From a checkpoint of a small segmentation model.
Training: soap at rate 0.0019, 6300 steps, batches of 64, held-out accuracy 99%.
Rows from block 4 of the encoder of a small segmentation model, named by matrix and row number. Rows with one number within an expert belong to one neuron, the router's apart. Each number is 200 + 30 x the weight over its row's rms, rounded and kept within 0 to 999. All counts start at 0.
After each expert's rows are labels from the 100 images, of 14976, where the router gives the expert most weight on average: "responds to" is what is common among them. Only what is clearly more common there than usual is listed. The data: numbers of one to four digits printed on busy colour backdrops.
# router: slot weights (encoder.blocks.4.mlp.router.weight, 8x128, trained with AdamW), inputs 0-127
# up: expert up (encoder.blocks.4.mlp.up, 8x64x128), inputs 0-127
# down: expert down (encoder.blocks.4.mlp.down, 8x128x64, transposed), outputs 0-127

# expert 3
router.3,203,182,221,180,265,215,152,183,214,229,168,208,237,250,237,159,172,170,248,161,171,171,227,184,228,177,209,128,170,166,202,189,180,228,140,174,171,197,227,248,201,205,206,260,184,226,180,229,208,195,217,217,229,225,178,228,209,201,155,212,163,203,164,148,225,222,198,216,197,197,243,187,204,191,206,189,146,161,216,226,188,212,277,243,190,208,166,208,189,217,187,230,274,179,204,170,177,207,205,220,178,163,185,262,211,165,151,179,211,193,189,235,192,184,255,199,154,156,222,175,191,243,187,250,188,240,178,207
up.3,194,200,201,247,170,230,234,269,208,244,198,211,224,231,229,189,237,188,222,235,178,174,159,217,231,196,216,229,196,208,216,256,149,228,215,152,172,221,174,185,220,149,246,194,160,164,214,150,206,202,183,201,166,211,237,206,219,166,175,230,235,180,243,191,184,157,159,183,209,123,251,185,206,212,195,217,210,171,162,180,224,160,200,160,172,180,202,177,228,206,245,230,164,170,236,197,162,208,240,189,173,163,226,217,180,197,255,222,274,201,254,217,214,179,203,192,184,200,199,216,160,197,137,200,135,178,184,176
down.3,237,142,162,217,238,164,143,200,182,198,193,183,232,214,181,197,230,152,219,217,211,231,231,205,149,240,229,132,223,193,195,200,162,232,172,171,235,224,218,171,223,213,227,246,203,191,177,193,181,247,246,178,170,161,221,204,240,220,213,248,176,147,238,243,200,183,158,208,207,227,162,223,185,196,215,250,266,257,214,247,202,176,214,236,149,254,210,198,217,191,248,133,161,220,167,167,222,211,172,213,193,195,207,199,216,231,191,204,208,180,229,233,229,224,174,160,207,159,180,163,195,226,200,216,172,214,153,184
up.4,185,139,183,189,148,240,192,178,196,215,183,137,242,166,201,192,234,200,206,158,214,156,222,203,203,203,209,225,208,193,162,236,185,199,192,153,234,220,217,181,183,213,205,221,215,193,180,229,195,231,173,202,191,178,208,250,220,181,204,191,186,192,201,234,175,164,223,230,247,159,259,164,172,183,228,238,160,220,206,198,145,169,148,109,195,229,215,126,227,234,217,230,211,149,209,151,211,161,172,160,182,174,192,186,165,210,174,184,182,216,222,161,174,213,252,250,217,158,249,213,245,181,233,230,232,218,230,218
down.4,227,181,186,180,232,193,193,209,155,210,236,174,175,231,170,223,206,177,198,203,232,237,179,181,216,171,226,173,211,223,194,122,262,226,120,202,236,162,215,207,175,221,189,209,231,153,248,197,203,230,251,168,202,204,107,228,216,171,143,206,236,181,192,168,190,206,165,228,177,151,224,207,205,236,165,232,187,137,206,191,172,223,184,227,160,188,184,212,174,223,162,243,219,166,215,282,164,211,220,221,212,192,198,221,190,187,232,212,179,236,227,185,193,162,191,215,213,234,228,144,216,223,222,228,230,221,241,214
responds to: on a plate; length: two

# expert 7
router.7,199,194,225,206,244,203,190,228,213,225,191,126,180,197,164,169,182,216,247,148,198,221,195,207,163,165,192,205,168,196,167,195,197,215,228,217,185,188,152,178,210,235,254,166,221,128,203,230,219,281,233,204,228,178,254,196,188,174,251,176,242,179,201,178,156,182,224,203,180,216,234,173,207,181,197,175,217,162,161,192,193,229,145,206,218,185,159,151,166,185,171,237,249,190,232,201,146,171,232,199,176,262,165,188,169,234,156,239,187,193,191,235,182,223,190,191,247,194,163,206,224,234,202,227,189,136,242,192
up.3,189,172,140,204,249,187,204,180,168,244,220,172,219,194,222,215,205,263,124,205,205,229,169,176,184,222,185,146,194,228,188,151,194,214,247,158,187,226,238,198,251,244,248,228,176,225,149,196,196,227,184,181,235,221,195,218,177,168,248,235,194,169,207,259,260,165,211,215,213,190,118,220,248,189,186,201,143,190,187,216,229,251,171,198,209,188,258,232,183,180,189,216,222,242,165,146,195,176,211,188,209,165,218,192,195,225,196,209,222,231,218,175,196,189,218,156,193,231,193,224,189,167,232,212,217,220,206,139
down.3,294,239,172,150,211,191,173,207,234,220,217,232,198,220,199,165,173,211,258,206,252,221,159,209,217,132,169,209,200,187,209,271,200,184,147,180,132,179,215,250,200,218,190,217,177,161,177,163,185,196,212,186,178,224,219,174,233,192,211,202,191,194,219,259,158,194,186,182,184,202,166,177,220,191,193,180,262,237,192,253,209,197,196,162,193,259,223,205,196,240,165,213,176,193,270,191,170,201,184,235,172,172,153,214,175,249,214,183,134,164,220,188,196,186,175,201,213,226,169,203,216,180,221,179,178,195,258,206
up.4,213,184,191,243,223,222,227,219,187,205,179,152,228,165,165,201,226,232,220,223,238,147,217,202,185,210,212,163,159,209,266,143,170,207,222,211,183,233,172,228,198,198,175,216,179,168,162,206,232,211,186,227,232,213,211,242,201,217,182,138,204,185,167,159,261,169,179,192,195,234,216,250,200,188,152,219,260,189,239,245,203,205,186,203,167,249,153,181,198,245,216,213,204,207,161,195,173,195,243,213,194,214,243,155,198,169,212,190,115,202,200,248,175,195,203,238,159,177,251,121,148,196,232,187,208,178,217,192
down.4,218,222,150,207,178,167,181,214,207,242,151,207,248,194,153,210,180,196,197,191,223,188,168,264,208,227,179,197,199,231,225,238,194,221,218,228,249,141,183,150,151,177,157,217,194,201,193,205,232,210,226,202,142,187,207,231,202,189,198,258,212,184,179,197,221,217,214,187,144,193,156,174,188,208,220,160,229,165,226,220,168,183,175,215,223,168,230,271,134,161,217,227,221,138,229,181,175,231,241,249,230,213,203,209,166,161,171,187,208,190,187,239,222,204,220,187,240,133,158,186,160,197,199,196,225,191,278,212
responds to: black ink

# expert 4
router.4,223,199,176,247,238,246,185,205,237,136,182,242,255,224,224,196,225,152,205,228,182,208,168,192,217,157,186,184,146,183,186,196,203,150,183,143,262,184,237,218,189,214,180,204,150,203,212,175,203,209,117,211,182,213,147,211,251,221,189,245,199,229,238,211,241,205,256,181,179,181,169,192,188,165,182,191,160,148,222,165,200,127,219,234,215,215,190,207,173,191,223,156,177,210,224,188,187,182,223,210,237,170,159,178,203,169,181,206,152,167,229,180,174,194,228,213,222,169,182,212,218,202,205,234,246,133,170,209
up.3,209,189,214,222,132,171,212,248,157,242,170,213,230,163,191,183,237,210,234,172,218,213,275,200,217,133,174,198,248,234,199,154,221,220,196,203,236,213,200,198,153,185,241,217,179,175,191,199,139,231,253,183,234,180,212,228,193,167,153,166,215,209,182,190,185,196,234,169,201,141,199,245,210,233,230,201,190,225,181,172,175,230,216,257,202,180,228,229,212,171,195,224,224,222,219,189,200,170,233,210,196,158,181,266,212,161,192,184,200,188,192,165,206,156,221,224,230,106,216,181,203,159,168,248,158,213,175,212
down.3,269,236,198,167,232,210,190,206,248,230,205,206,232,184,176,232,189,198,237,147,175,171,157,193,223,233,185,248,222,216,251,198,191,203,248,233,203,162,240,227,202,221,181,218,142,215,224,204,207,229,182,193,216,213,212,177,189,214,166,237,143,230,215,211,206,203,231,242,233,209,186,161,193,169,251,176,216,144,217,200,229,215,228,199,223,258,261,198,221,187,211,199,230,248,153,142,154,147,210,226,217,194,147,192,221,217,213,233,202,211,176,205,149,201,172,271,242,199,157,199,206,219,216,220,238,188,163,142
up.4,200,205,167,195,225,183,190,229,196,206,164,217,224,216,175,215,225,110,191,218,222,169,184,192,168,184,195,192,179,201,140,181,163,196,224,179,226,258,217,203,182,190,240,178,167,201,205,158,161,195,269,229,180,224,221,175,196,204,216,168,174,203,153,227,128,155,178,225,214,197,254,241,185,180,173,174,141,179,171,188,179,210,167,188,235,219,162,206,183,285,230,235,200,223,202,213,183,205,234,198,222,175,246,200,209,190,187,181,195,216,225,191,183,217,162,201,160,255,259,230,125,145,247,233,226,189,194,219
down.4,188,177,195,192,201,211,203,166,232,191,161,145,146,212,207,231,202,150,224,170,151,286,172,256,241,199,227,126,231,220,179,205,195,193,213,168,184,205,197,194,219,153,174,205,166,254,167,209,211,217,128,248,191,232,190,224,158,174,190,204,228,237,189,229,231,193,189,219,202,182,158,142,180,183,199,234,224,242,183,174,260,240,194,224,156,240,157,205,224,213,219,113,231,162,212,187,191,202,195,231,155,205,196,178,202,165,165,201,210,162,192,179,201,197,217,202,170,183,147,218,199,198,193,234,195,228,231,213
responds to: on a plate; the digit 2; white ink; pink ink

# expert 6
router.6,167,170,192,210,271,163,168,187,227,169,222,239,212,173,217,214,238,170,227,195,234,175,163,247,202,144,158,177,184,240,215,202,168,207,206,230,171,147,139,195,164,218,194,214,173,207,208,187,243,185,244,183,173,194,178,250,174,180,170,289,171,190,165,205,216,184,257,200,191,195,160,203,241,208,249,181,156,182,220,204,206,237,168,260,205,160,214,174,164,228,171,165,218,181,181,232,211,185,227,208,214,184,178,261,178,237,230,191,215,147,176,216,240,194,241,225,234,199,186,165,204,154,203,165,197,238,211,216
up.3,199,151,206,184,232,187,186,167,240,217,175,197,181,231,218,214,206,197,181,195,190,215,168,143,174,186,234,258,246,240,237,171,203,171,183,209,148,208,192,180,223,197,156,100,211,197,189,102,153,191,230,229,194,171,230,192,177,157,210,166,212,162,247,193,145,175,227,180,192,166,196,194,235,179,244,192,220,188,170,175,229,204,207,167,192,192,219,166,164,167,197,224,205,192,227,211,226,210,207,188,155,191,213,234,233,220,207,236,262,286,206,217,186,218,194,205,170,194,236,207,240,176,150,219,184,185,153,179
down.3,165,155,221,206,151,247,175,185,157,163,206,187,155,124,170,213,179,189,177,227,219,193,231,247,173,148,192,198,177,199,158,172,173,168,152,212,213,233,185,206,243,201,198,233,162,226,201,174,190,182,187,204,190,234,97,214,214,215,239,252,198,187,184,232,200,174,165,194,168,204,169,278,222,205,179,177,187,210,207,191,198,199,218,243,234,158,180,212,197,189,213,203,126,194,127,159,184,213,214,222,181,243,173,230,159,194,205,166,198,179,198,219,169,215,201,206,197,183,250,232,216,174,240,240,240,231,221,223
up.4,142,199,213,204,134,220,209,249,176,156,109,238,184,166,164,160,223,195,256,172,256,239,235,182,235,107,185,176,176,194,217,200,236,208,203,201,213,230,187,192,174,184,247,178,221,218,244,171,211,173,195,191,232,213,232,164,178,255,215,187,214,228,181,200,222,230,166,166,207,203,177,216,189,150,176,184,183,219,198,230,180,234,237,220,174,218,222,233,204,194,199,203,164,209,181,192,205,186,225,197,129,177,200,107,188,192,162,215,170,194,209,183,210,231,209,180,201,237,197,219,213,183,222,254,195,232,151,198
down.4,192,216,142,232,185,169,185,187,230,224,159,207,188,201,206,199,190,183,232,187,144,191,189,213,208,124,183,278,134,137,198,187,201,249,231,208,245,199,189,207,221,186,140,226,192,197,212,181,236,202,202,199,202,182,131,238,243,256,168,236,175,195,183,201,217,164,150,180,175,178,154,159,189,236,208,166,205,153,211,218,173,178,173,211,227,176,216,172,158,213,195,205,218,225,213,259,212,225,154,181,231,161,165,188,176,198,228,205,159,178,181,143,210,220,253,244,249,203,182,167,195,212,183,199,241,208,175,173
responds to: sans-serif

# expert 2
router.2,186,186,194,216,260,188,233,144,193,217,185,205,174,175,181,184,216,204,205,167,232,141,204,215,219,155,224,195,219,263,222,204,176,173,205,228,207,142,166,189,142,195,167,201,185,142,193,175,202,208,242,240,172,136,222,274,178,178,170,218,229,198,160,217,201,192,192,186,209,219,196,212,207,175,233,188,174,210,227,223,190,219,176,233,199,139,214,138,209,262,184,193,208,210,210,252,212,254,213,178,229,220,215,216,204,231,240,204,210,150,202,166,212,212,249,190,222,224,248,170,168,116,154,170,241,234,201,219
up.8,164,188,216,147,225,266,211,204,179,215,228,227,237,214,201,227,204,178,176,216,171,172,235,196,135,171,223,242,171,161,178,262,187,233,211,213,241,227,221,220,210,205,219,159,281,191,204,176,201,183,186,172,172,211,243,206,205,218,210,179,235,180,143,222,227,188,208,221,262,233,250,229,211,176,118,157,216,215,210,194,191,206,196,184,195,223,229,199,252,135,226,212,203,184,137,216,193,199,211,214,193,236,162,259,228,172,232,224,203,253,186,241,190,197,253,189,236,191,184,220,227,231,207,213,234,184,234,175
down.8,176,212,193,217,165,193,143,226,152,248,232,265,208,233,202,217,190,186,180,219,119,183,217,191,251,217,186,213,152,255,199,209,166,220,218,222,158,247,194,179,159,208,261,256,176,205,220,194,183,163,179,242,142,183,177,198,170,224,235,199,168,162,213,246,237,161,184,148,225,236,209,227,193,174,192,167,157,229,203,258,186,211,169,264,188,218,192,158,206,196,173,182,174,244,193,200,232,215,204,156,207,219,143,202,218,200,234,215,191,174,219,248,167,198,192,233,211,235,196,179,211,205,189,260,197,219,193,174
up.9,169,207,237,199,231,214,209,167,210,190,256,221,222,258,178,212,190,196,201,144,181,226,184,213,212,195,194,227,211,239,250,185,235,234,205,195,196,205,197,180,232,225,249,199,196,149,168,222,220,161,215,224,219,208,226,190,193,246,226,157,229,230,271,206,225,178,177,201,198,190,139,193,205,214,152,236,254,144,228,185,235,215,199,192,177,198,235,177,190,226,188,183,138,183,164,191,221,143,213,254,247,263,171,215,153,230,172,237,214,177,182,236,224,191,208,219,198,232,139,175,216,164,223,205,205,222,109,190
down.9,235,228,166,218,211,248,209,169,176,189,265,192,205,234,194,152,167,191,149,248,224,178,204,204,200,204,170,149,215,141,202,221,231,220,194,217,187,282,239,237,216,183,165,203,204,227,261,188,139,197,170,186,205,196,258,202,266,225,169,197,198,179,209,189,224,189,132,216,229,159,227,163,201,179,194,211,184,240,231,188,232,175,172,210,198,186,224,231,234,196,227,185,211,199,205,246,205,235,183,199,167,136,206,170,173,164,208,219,210,209,226,184,220,225,243,190,180,203,179,168,207,277,264,175,173,178,217,243
responds to: grey ink

# expert 1
router.1,175,226,219,207,187,192,204,131,207,177,219,176,194,202,218,218,167,220,165,238,185,203,161,211,185,220,221,195,158,158,211,172,209,193,220,197,231,241,209,158,188,177,163,159,256,218,245,175,170,176,122,201,140,185,202,244,238,183,219,219,228,185,244,256,189,162,146,169,205,256,184,159,147,163,220,244,249,212,199,224,232,149,174,153,194,226,204,168,187,243,234,174,116,203,197,206,207,186,219,161,228,179,194,183,239,214,218,201,210,199,173,176,257,197,195,211,212,230,217,179,170,144,216,168,234,196,197,203
up.8,200,177,258,194,146,199,184,210,192,169,155,154,168,259,222,168,161,221,188,230,176,183,210,145,203,205,182,188,195,213,213,207,172,234,252,203,236,241,237,211,220,174,245,164,216,190,267,207,199,217,195,266,137,213,198,197,157,200,199,189,173,227,196,254,200,200,210,148,181,233,212,173,143,259,185,216,189,164,187,198,253,276,229,170,164,201,216,191,213,166,227,210,218,251,222,206,225,194,207,198,181,222,140,167,233,173,172,197,173,199,211,248,195,233,214,157,225,191,180,220,196,237,164,239,201,178,164,234
down.8,119,225,186,223,136,216,203,157,191,209,248,178,208,197,202,204,174,173,203,189,161,143,192,204,208,142,137,240,215,199,203,187,254,145,219,201,225,190,205,190,203,123,220,206,176,199,185,164,177,181,131,173,186,189,209,232,244,226,215,231,209,190,232,175,200,191,191,174,192,194,213,194,162,174,192,203,200,221,178,234,215,187,184,196,215,217,110,158,180,152,146,211,213,206,222,247,201,243,107,174,211,230,252,207,176,183,176,209,208,211,179,225,180,202,198,222,200,181,232,168,189,157,183,216,151,182,173,164
up.9,164,232,173,207,206,193,179,174,190,179,237,165,193,208,163,192,163,165,207,233,233,227,168,209,173,182,199,199,214,209,199,294,193,217,200,259,218,194,207,222,234,219,176,206,202,246,232,212,195,134,204,211,190,200,170,219,192,206,207,224,129,237,218,233,200,206,173,242,168,187,202,159,163,223,219,221,207,202,148,201,216,212,257,235,199,232,212,243,222,198,152,226,196,237,197,223,255,208,276,201,176,166,180,216,170,207,190,184,150,194,173,207,251,165,256,234,215,219,228,187,216,170,195,198,124,262,147,240
down.9,210,241,238,199,261,204,211,197,160,199,155,225,199,187,193,190,173,205,201,197,233,200,249,250,170,147,217,204,220,199,175,176,179,244,216,223,170,161,166,205,212,215,197,255,235,195,168,198,206,230,206,180,240,240,172,203,212,184,161,208,204,190,164,189,217,130,221,229,204,203,175,192,192,191,210,239,216,130,192,172,236,178,185,244,246,161,191,210,168,257,165,152,195,143,229,184,280,160,207,172,263,269,219,187,207,203,207,165,219,187,257,157,164,255,236,179,192,188,174,192,188,234,195,189,204,218,219,183
responds to: white ink

# expert 5
router.5,207,188,229,228,276,147,178,175,219,173,192,212,167,275,178,219,179,201,200,150,187,177,250,207,184,146,205,185,166,166,202,196,168,273,171,190,212,185,204,164,200,201,231,165,172,176,224,241,234,263,224,196,216,221,163,221,163,175,216,226,238,196,196,164,146,194,184,209,177,216,228,182,179,193,196,193,215,172,250,220,202,193,180,236,166,117,158,177,208,235,157,224,244,188,177,180,170,162,222,202,163,235,150,239,230,258,184,226,185,176,203,225,201,201,182,199,223,217,193,203,189,210,222,269,184,245,190,218
up.8,187,166,203,208,192,230,158,226,264,192,224,163,192,247,185,260,222,187,241,222,257,197,233,261,252,181,204,166,210,185,155,212,187,220,201,168,161,240,141,233,219,268,218,168,215,191,233,226,151,159,190,207,158,144,182,181,190,193,175,178,222,178,198,228,194,149,198,183,208,227,195,268,209,197,193,225,158,163,170,176,247,179,228,146,274,218,226,197,207,191,169,163,230,218,187,178,181,160,203,201,210,184,206,199,244,181,209,202,211,224,226,168,186,188,177,147,177,174,203,250,250,207,225,199,227,199,178,186
down.8,200,225,239,154,235,179,231,227,212,149,181,183,245,235,221,202,175,222,218,171,273,215,156,176,219,191,217,207,217,162,195,193,221,149,195,153,213,237,191,185,152,199,172,158,183,236,221,239,185,158,158,225,197,209,151,233,190,170,174,199,243,179,194,206,168,209,169,224,220,216,209,175,166,145,170,175,195,152,238,151,209,242,190,147,193,220,151,189,158,199,269,218,171,198,194,197,190,220,229,218,220,169,227,162,243,241,223,208,230,207,274,150,240,223,186,184,188,151,194,188,235,198,209,154,232,219,185,214
up.9,232,244,114,198,217,195,207,192,234,186,214,160,255,191,237,197,209,244,127,253,155,188,206,181,171,174,208,193,234,200,218,216,200,251,206,195,234,205,182,194,199,148,243,209,224,182,192,187,203,186,151,208,232,171,267,189,153,228,213,241,174,164,239,228,207,228,210,224,172,221,187,159,140,251,201,227,186,206,185,172,214,236,228,222,201,172,158,223,195,193,247,120,197,157,149,201,225,168,232,227,205,214,188,193,201,257,194,197,219,184,206,226,209,197,164,154,245,232,179,203,231,192,240,223,178,173,205,232
down.9,176,210,192,189,173,179,230,182,214,179,256,248,163,189,231,191,210,264,233,182,190,191,166,197,162,187,243,186,196,211,240,164,282,235,201,186,185,205,204,200,184,223,185,190,275,230,166,189,220,217,142,226,218,203,172,249,204,222,182,231,139,194,192,211,196,161,219,187,245,196,134,189,217,224,255,208,193,228,135,188,184,172,177,177,145,186,149,189,160,205,197,253,215,196,187,149,193,237,229,166,207,176,164,158,167,189,235,181,185,189,210,151,212,229,199,230,176,183,263,184,204,210,193,213,271,210,205,199
responds to: length: two; red ink

# expert 0
router.0,162,202,170,217,253,172,192,172,174,183,184,262,214,187,171,210,242,221,205,186,253,200,192,207,189,144,219,173,215,228,213,194,173,174,188,230,149,110,166,204,159,200,217,214,188,172,155,162,215,182,215,196,152,180,176,229,177,193,192,258,183,215,154,221,236,242,228,182,239,227,183,195,228,212,272,159,160,234,216,198,225,226,162,251,193,169,213,163,196,212,174,169,228,212,240,267,176,213,198,188,232,162,176,214,199,221,195,206,180,172,199,182,215,180,245,193,196,212,191,146,202,105,213,168,223,222,189,219
up.8,169,209,158,202,154,188,214,236,169,233,167,209,176,185,211,222,201,165,197,196,156,219,213,123,228,172,167,246,139,176,98,188,209,191,185,203,220,209,190,180,188,226,193,253,203,206,187,266,244,201,181,171,230,197,236,188,178,206,236,231,191,213,221,187,188,214,227,189,193,218,247,181,191,206,158,190,220,227,224,211,169,197,206,249,224,173,195,133,228,199,156,250,166,168,146,238,198,175,243,278,193,185,203,153,153,170,235,199,163,202,175,182,243,190,229,214,177,195,195,219,223,172,212,145,194,179,185,216
down.8,240,168,180,210,187,189,199,162,172,199,235,129,220,161,189,189,203,178,127,184,187,141,216,186,186,179,223,154,214,177,230,217,181,211,217,247,199,237,173,229,216,235,174,126,228,176,161,175,208,149,208,194,229,247,169,230,197,187,215,212,177,202,210,159,206,229,213,223,181,225,158,172,210,224,175,184,163,220,205,188,240,186,222,241,217,209,171,163,162,138,231,191,238,194,229,176,243,185,137,200,222,254,188,198,142,200,196,221,220,146,203,195,214,213,159,212,211,225,154,203,184,260,179,190,142,263,207,183
up.9,280,224,214,191,200,152,223,183,168,248,191,126,167,245,194,147,232,164,222,206,182,243,204,176,242,205,241,226,167,218,202,196,164,170,235,179,160,182,205,155,199,167,155,263,206,189,222,184,198,164,218,242,229,222,179,136,224,218,221,199,197,188,236,192,166,126,239,241,184,212,199,274,208,188,190,199,166,195,182,230,236,188,210,251,221,176,256,206,233,227,163,219,239,234,200,206,240,218,208,184,228,207,186,241,211,178,174,176,186,214,186,168,199,191,224,186,221,209,222,190,227,182,156,222,203,195,182,140
down.9,233,272,191,171,219,171,224,236,205,195,193,197,186,217,240,199,213,147,206,180,247,218,168,211,173,203,185,214,192,204,208,191,151,200,226,187,177,231,149,187,242,202,179,223,150,186,194,248,214,217,254,194,213,225,170,251,182,155,180,184,193,174,204,192,186,192,207,209,210,218,172,264,203,215,252,194,280,169,230,210,166,169,165,173,234,231,212,220,218,189,167,177,196,175,211,190,185,227,237,175,224,206,230,233,152,273,233,236,210,224,238,209,206,217,176,118,178,159,190,254,226,253,230,246,187,168,217,246
responds to: grey ink